config.toml
encoder_arch = "resnext"
model = "image VQ-VAE"
dataset = "rendered rooms with furniture"
train_examples = 72500
image_size = 48
crop_scale_min = 1
horizontal_flip = false
bottleneck = "vq"
downsampling_factor = 4
encoder_norm = "batchnorm"
encoder_activation = "hardswish"
encoder_depths = [2, 4, 4]
encoder_kernel_size = 3
encoder_stem = "single"
encoder_avg_pool_shortcut = false
encoder_widths = [128, 192, 288]
loss = "l1"
latent_channels = 32
decoder_norm = "groupnorm"
decoder_activation = "gelu"
decoder_weight_standardization = true
decoder_padding_mode = "replicate"
decoder_widths = [64, 128, 128]
decoder_blocks_per_level = 1
decoder_block = "plain"
decoder_attention = false
decoder_upsampling = "pixel_shuffle"
codebook_size = 1024
init = "xavier_uniform"
residual_init = "none"
optimizer = "muon"
muon_scale = "match_rms_adamw"
learning_rate = 0.0028
momentum = 0.9
nesterov = false
orthogonalizer = "newton_schulz_5"
adamw_lr_other_params = 0.0017
max_grad_norm = 1.0
max_steps = 5200
batch_size = 128
epochs = 9.2
lr_schedule = "cosine"
final_lr_fraction = 0
warmup_steps = 100
weight_decay = 0.3
adamw_weight_decay_other_params = 0.01
Rows from block 8 of the encoder of a small image VQ-VAE, named by matrix and row number. Rows with one number belong to one channel. Each number is 128 + 24 x the weight over its row's rms, rounded and kept within 0 to 255. All counts start at 0. Numbers have three digits each.
After each channel's rows are labels from the 100 images, of 14976, where the channel reaches its highest value: "top examples" is what is common among them. Only what is clearly more common there than usual is listed. The data: rendered rooms with furniture. In brackets: how many of the 100, against the usual share in percent.
# convs1: grouped (8 groups) 3x3 conv (encoder.blocks.8.convs.1.weight, 144x18x3x3), inputs within the group 0-17, a 3x3 kernel for each
# convs2: expand pointwise conv (encoder.blocks.8.convs.2.weight, 288x144x1x1, transposed), outputs 0-143

convs1.8:115109142149089115132124106138149170193000130144159140131129128145121118142155135164120119087099113126124131131095136110152139135120140148151119118219098128126120117121129131183112121158125128115128127170092132141119094104152051147140101124121134128116147093085142132120139141135135146143144126134127140136139133119134131121110109106150186110141138156131130128122114119137126115126129122144151130115152127157154152110063155125118148120152110124192114123141110120101140135123134118109135
convs2.8:156154154123117054110131139169121126139085141123055112120113125118119141133142076167103123120118129110135120114156141143132154143129119125118077162116143146128153146134156116104171163109145126103120094154147141112130130117114166084132105142111114133134130078133154085135145158116126134132121072185150118092096139121122106173111116112133173109155139123135121127086115131086112080132112098132140072138086103134142087131120112109124137
top examples: black walls (34 vs 8.7)

convs1.36:140073144144182115145147140136125138115090100105092106118096128097140164101096115132105090091150109123125150128145112131133119133173122127107120120142137088110146109125144120212134099105109130146127092165100096139151141138139138033107136127156130137159157101135113093111099128097126137133139114120137114116113173112135108129106124102110094147116131111153159136129104110143126129123122134113204120143146136133129155092222116097116105114114124103142107123153126129129125139115141109115137
convs2.36:126152113167141072138143118152127134136120123160043135135148145119116150157113123061129144161118138122101105121124123137118156133133137134124127146137120120128134151114175147122108125112131167157145144091167154115115154160140117145127133080126112184110163120140118153131168158137085129076157124164169109115125156086126090084106105094127077139094098154118127139066049116135110136141123142121116095161105145145143126139141084135106088
top examples: red walls (28 vs 8.1)

convs1.109:137110131106133115095137089148132127123094127124056155123129142097125114123126117132134128102183113137089136139129135121098141099125105153098130061227075138071143124138137140144136129157144162136164129118121149120150110126114140123143119156113138123137088135079145117151115151113203091184154165126106139114162146128111118102133127128078110087141135131138135137119149106140128135146116137102065097146114143128101130106105108095101112120134124133090101123116143138122137125149134126139142
convs2.109:111118130131118136151165115112151133108139143098138149137095139139120150137126146125163112144144160143106138165109088139113134126154120120118121121129121155126138129151130090171114120148082137150142133097124113107115134138151137113105092106036153091120122103134191123104103123149097156106074101170123101127105180099131067106129170104152139141163160120138094068148149107116128107104138102092153106097132125157156141122137124136143140
top examples: teal walls (25 vs 8.1)

convs1.78:114131124110129126126138134136133132103098116154145134121085090178165145104082141123085145138109117128111121120155112091150112140146111145101127180200147132078142099142129069056093114159114123149126128093110133095115131142160166179135120134140126105143117091122110128122152094149161149151152114125126174125158127145137158130128123156110091104131117130129124098127105140123109145182091181176126158132115119115184122139155159148129119114081128148120113107120118145097137119112128135132142
convs2.78:174133153121142151102112081133154110120168107102126103131104169125114105164109121141125140125159100135109116128074125148124126123132130125124139151086077164156116125111115118125133150124147117108088108147190138146102133143124119122114129131110153153107119184133138136096092141149136140148089123150087123128117138080104120091084112138119116113171145079140143118144148095115149112136122101119150106134132146113084155127140113089095140
top examples: green walls (27 vs 8.4)

convs1.19:110106113113132136137108133107113130118132110105138102135153155116147137112098101130168129126038128140121135147125108112234111120105115125129155137165123104085120118156139151072121133141147127092113113118094124127134129121120134170131145142144134114099127112106130128099119116139145130138092138134114111117127119143135122132149168137140076146124125152118122132130120108146143138123137147139011135144147139106127137112125121103165107112135154126039117122161140119147154146169146137156135
convs2.19:172168112111073106127116108136101113130157118147140164121131107146147145169102124119150174130116121147114137113089160108154130129133098134107153126117169154115097115148153138141088139151132159127150148118134129147120143108175107107143150190061103143130103125148142108136144133109124077146123138138121105161122095100133102099110134102117131163152125104104152131119124106135166135159103150121109130069146113173152122138136111125099128
top examples: red walls (26 vs 8.1)

convs1.124:132134124118126131126128121129140128119145131113134151121109122122074102143130122126142130136186132143106119125123125119146117122131119132123126112127125130133121119132122132106120135131125142158144135098124118130130114117124130154124132118117125137133140095127129127134127137128142000142130134131132118133147123140125108129132142124142085146129129122125132134132167140116134128132133131130083135126128130135132114146101140131147115121135117119100114139141136124108114112255110128135134
convs2.124:118098150171091166128135144107107128128127103132133102129139134160098087130159144101132107164144136126104136100154132207148120109111152133100163144157165187072148120091089096104145144159091130136141127149115099127122124136121135152117166126098123110120131106136143129137148150168116110122017133144087124165109152124133136151115128084138132121125136150174151142088149140143104151139161124148167150119096139136127162139142119097103118
top examples: teal walls (27 vs 8.1)

convs1.110:143135128119109097162102103104120083148130188098180174128108120157145082157112119129126128113117114100126124123110068135116109116122110130135079152144123136141173128120120109103116146152139131122152136072150132145149135119110115134121151093101157111082107110131095105154121123170105215122107145139087095088123120141099093125140120154147160125145095119136091107098158115107127147138128113120095126135124156152087143127151122159104087126095107111098096116174132147136131113125107154100126
convs2.110:138096143139165127135170082148142161135137140134192139145075108146073131099130118136120123135135148127095149129150096126130126122144153117106106138119149125160151114136139096133155157126155099136149092110131149127209127111114120127140097144143142120101127155132128163128096137138105153185146110151135115135159127162179139215146128150147131122118121132084118095156157153136152122186155134128177092119152162133100127083096107150100059
top examples: black walls (26 vs 8.7)

convs1.31:141158139123162122130116105147139122134100124150137135118156155103109202154212163127105119100067126132127155109123101136134127127167115120139129103127137115101122125126135116097115111090125147138118107171094108126121116097117123117127133112110142137132137100133142112136121119120131129142117104142128114121131138127081106121160204158201220201127182155139120128116081115131134146145137146134132120135105126125119150119136176138123135104128125129145137113122118131116133104166096123078119
convs2.31:114096104084093188150102120136147146127106139150111135135159129117138145102143115109117147108137143123146091125092133163107128176121121102102153135099104121126198142112128100116109134138117106123114148151079125125129116124143129122146168124152116113127107115123125123161129118134135107165122122115147159171122139106092138145132118133181158113133138135116130140079113066105130143108166124121106150094131125122132108136110120123149100
top examples: black walls (35 vs 8.7)

convs1.5:109122121135116128125133110186227185170209156163143138133147150155184228150145152132138120131162122134138139113117128112156128126133131163181148146120156153168138133102109153157135131130106151163149157117161162159148117133135123147118118113129113133121137113149121115132149124123119094117125109124126133134132062121133144132125103107132136105124129104131134158115139104098129083140126129098115136097109108130137138149130138156150151104142116093108148114106146104112117103115108110119117
convs2.5:117192106101094191122135110122169109121144109139118119134137161107126118139112141092159192105091133162140117154123118127123132116159107127085124135108124128135154138142092119152138144177125106134108114109119105142082169148139126126121121107122135140117135095135148125098153123104130153146158125143147135165103163140084130134137143138126123133125140102139107126170118150136125127129123126137185111095150120136124143119077133148088133
top examples: black walls (43 vs 8.7)

convs1.7:131150126126172142111094135132116109117182138107082133130140112115130108146136128142129129131255113133131131077139117158085139145166133158184153086165070140108139135113106125137132116095140139141150120106136106092125137118132158157164109112119127144126137180110142122111149149145136089116119116126147144147126129104129117143102125100130126121147131170124118120162100140119085128123111111112148157122119105156136149113180082121123128149104129109188129131124102117105122141111154132164133
convs2.7:136132098106147126135138139117098158124150117141084109104169120134115125198150142131142153125133140137138100135138125105135111170139159165143160121098160114138133090140118166115126091092136137115111152077174158120128171127090177111121089126157139133116126084107132146142141165132118125139134152115163121127100150163114135142122135130104093149148115120119127164133128072119099166162163143150135140125110136152125132143161103101078139
top examples: white walls (72 vs 7.7)

convs1.83:129133119144110125137159124128123131124168132137144118140091147179099180138076150148130146150137145160107160095168103115174118103185100158086149172096176150079151110161106094154088096161094093154109111117149131104143133097111136113096144116111149108136134120128147111147144098126137092142137101136112127115121104123146109145114152119098161091104157101114133122108095105098142105148082143121105098115112113078141096110086104113119114133089150131119142124100140146105152152130142155118142
convs2.83:097116132108129126168133084142128149103083122127099138160140114130149119131119156134142139144160160130135104124139131102113142116126151135131125104132180103095110145142152134120153065102109155145154166099122122137099085105106143118119132128132138125104119050129110146149095127128118090124171110086159134126115132104102151095151155121134200155101205162110122144109097148142114118148115148124091140141148111147159092137085120149139166
top examples: green walls (33 vs 8.4)

convs1.126:128137156129145131131117101121136106119144118134139106132107142119129136135087122141137126110132130122095093117123126118107128165158154139116145136120112169171121117091128143160103184242135138142143153120147140091120112116116103131126120127164117089122118124087176218132104131121112107117101085126120115139117126136101068116134136132131083150075092112125135122097125144095122166127114107097119097156153141135141108141072147117100132131092117123098107136185159125139119118128137139117122
convs2.126:115164121117143084178121113098103156146091150102080148135130156115129112113055173151117088156117153145116139157128131140121164191124128128117112112135141127115163138131127131166119088111132151139129181130125130152148134136133145118140136158133104164139123102114126129127137109135145128135160182138091133160095162084128126130170113173202140129120164143113146114120088124115123091112118161102104095158130152124128119134123157140156114
top examples: yellow walls (32 vs 8.7)

convs1.42:094102129093112120153199118160143124085120090124142126101100124102094147129141099119096096156121114136125150125131113104093117120111112094123115138222101145149120134061154110101145140128143125112118108126110135175150146141135113112106133123164130151139119133104111083123120126140106107141134156124107131117091092113125150117141155118184166152124116089144116129133047110101115120137130121164051156130119117135152134110077121114133138131130118125145122108090117127112119127126162133116144
convs2.42:110151145175135118102140110128113093125144089138080140150144135145128093137114128057144129146125091123120124114125160116150156103160119171112157137080120146133118133126120086138122138153118135140155144144135111127133111105142102105107107082097102102145165145161179125096086104169148137111112130150121090116116083114121130128132113122108132132184146114187077124139081118128132113151153101116133099110129098121118109128111123111116139
top examples: umbrella (38 vs 15.4)

convs1.15:095135142095114103121152140136097127137130124106116135138130143107136105121090141126130139121113135139144117131179121141102172130136112120129119139061159156166152111132126129113140106107139136094112107255097112105109118128112115121094096077075130109124128117146101101147123115116139179129117120120119106144125169126132156144086098112134136143145164148092127122124139144123154118131121118114092131112096119124107144123134147142118134127124153111114145147177140114162134144121141126153123
convs2.15:082108171132122120131175159120102113127144110153118169138107128174126136157112122106133118145120139109140105132117135131127143105110166107094128118142110150079142125170157086154138148154104078155115140169138130122112125116112141111153116157081080175096150096066162103144123106174138101064124120110143146167082142095138111170130134132186150148165141108133164132139145117086110124188088089125122140103116148137144108120115096110103109
top examples: white walls (41 vs 7.7)

convs1.17:127142126145139157130164127126126166092044182123159144108120117136170123124119114112119151163193150130106136121124094131153133145123110097105148161108165123132110143126121113118130146144143122113155193117154131155116132160127126126112130123139122124106134255138150140119121130144141133134130133114121096134146108145113134116134089139135159115123141104168120131111097108123166145146169148098093116105136136127109141115138136101154139132112130116090133148110150117149127129183108137103132
convs2.17:149174138164171094155102148139107129134169096088148145142140175126117182083102129107145108135116126108121131106178101140137103130117138119112119124133049126149131146096125108128137162143130099115149100151150134112094125080132110130116130101119156115111151114143167168123095168108109118145118158131143103128109124102148082126143109090144105105122100161172131116101157125138145134104130110140128118175124098115125095135132136106124171
top examples: white walls (77 vs 7.7)

convs1.49:134133130123110122148107120123113132132112112113093101161127122085071157124120152131139117140121082125155147124145137133140156114089135135055101091187084126111123133169153135072111144108150125148133116096136119066107129139133104112118085107118139094133119146113106112092152079152127152143141181147135118120100060093137108134109115110131129132128132121123150146124127127139134125108165134172193165143143143131086118102160092089062103125132134148127129127114131141124125136154121117107122
convs2.49:134134130148144158105150137136149099110149138084117156129128113111117115116112159130174102079120125133136114157149138131126119108171134132138123129107134162105109094164158094149125131148075109124197143113186157120121125100141145091097115147079119105110118156111171142124117148136115159046113112161119149157139109125112079105131116071136139145151137137123104158137170126137089119127124127152109165114103121162167095166143128157156121
top examples: window (96 vs 59.7); red walls (25 vs 8.1)

convs1.66:123107103132100106123158136129115150145133162119106125128108112107163126133185165125119150113161108131125102137096135111055095149091134126144137127163118142106099134136136114023129126119118122140144106131102143104119114142140124165135139107121130138147136131143139141142138096110114155104121107128149136139148113100129130134129132114129080134126126120121108129146188115104168128112159162113116165132134076149092127143099179109166192133162136104149167123099125134106124079203144120129121
convs2.66:125129117151170172090104077093131125120115131108167138137126108145107093136135130176166126159124112134134131113116124107157129144130167142130164125094101146153126102125124107131177115108109115106124106110101125106120182151155149124139121143110110128149094089139125150123118096090130160101117136143090162151093111108169130123101147110118152118136099136137076126169114113130117126150136141147146128117146126161124176165114128155138111
top examples: black walls (35 vs 8.7); red walls (28 vs 8.1)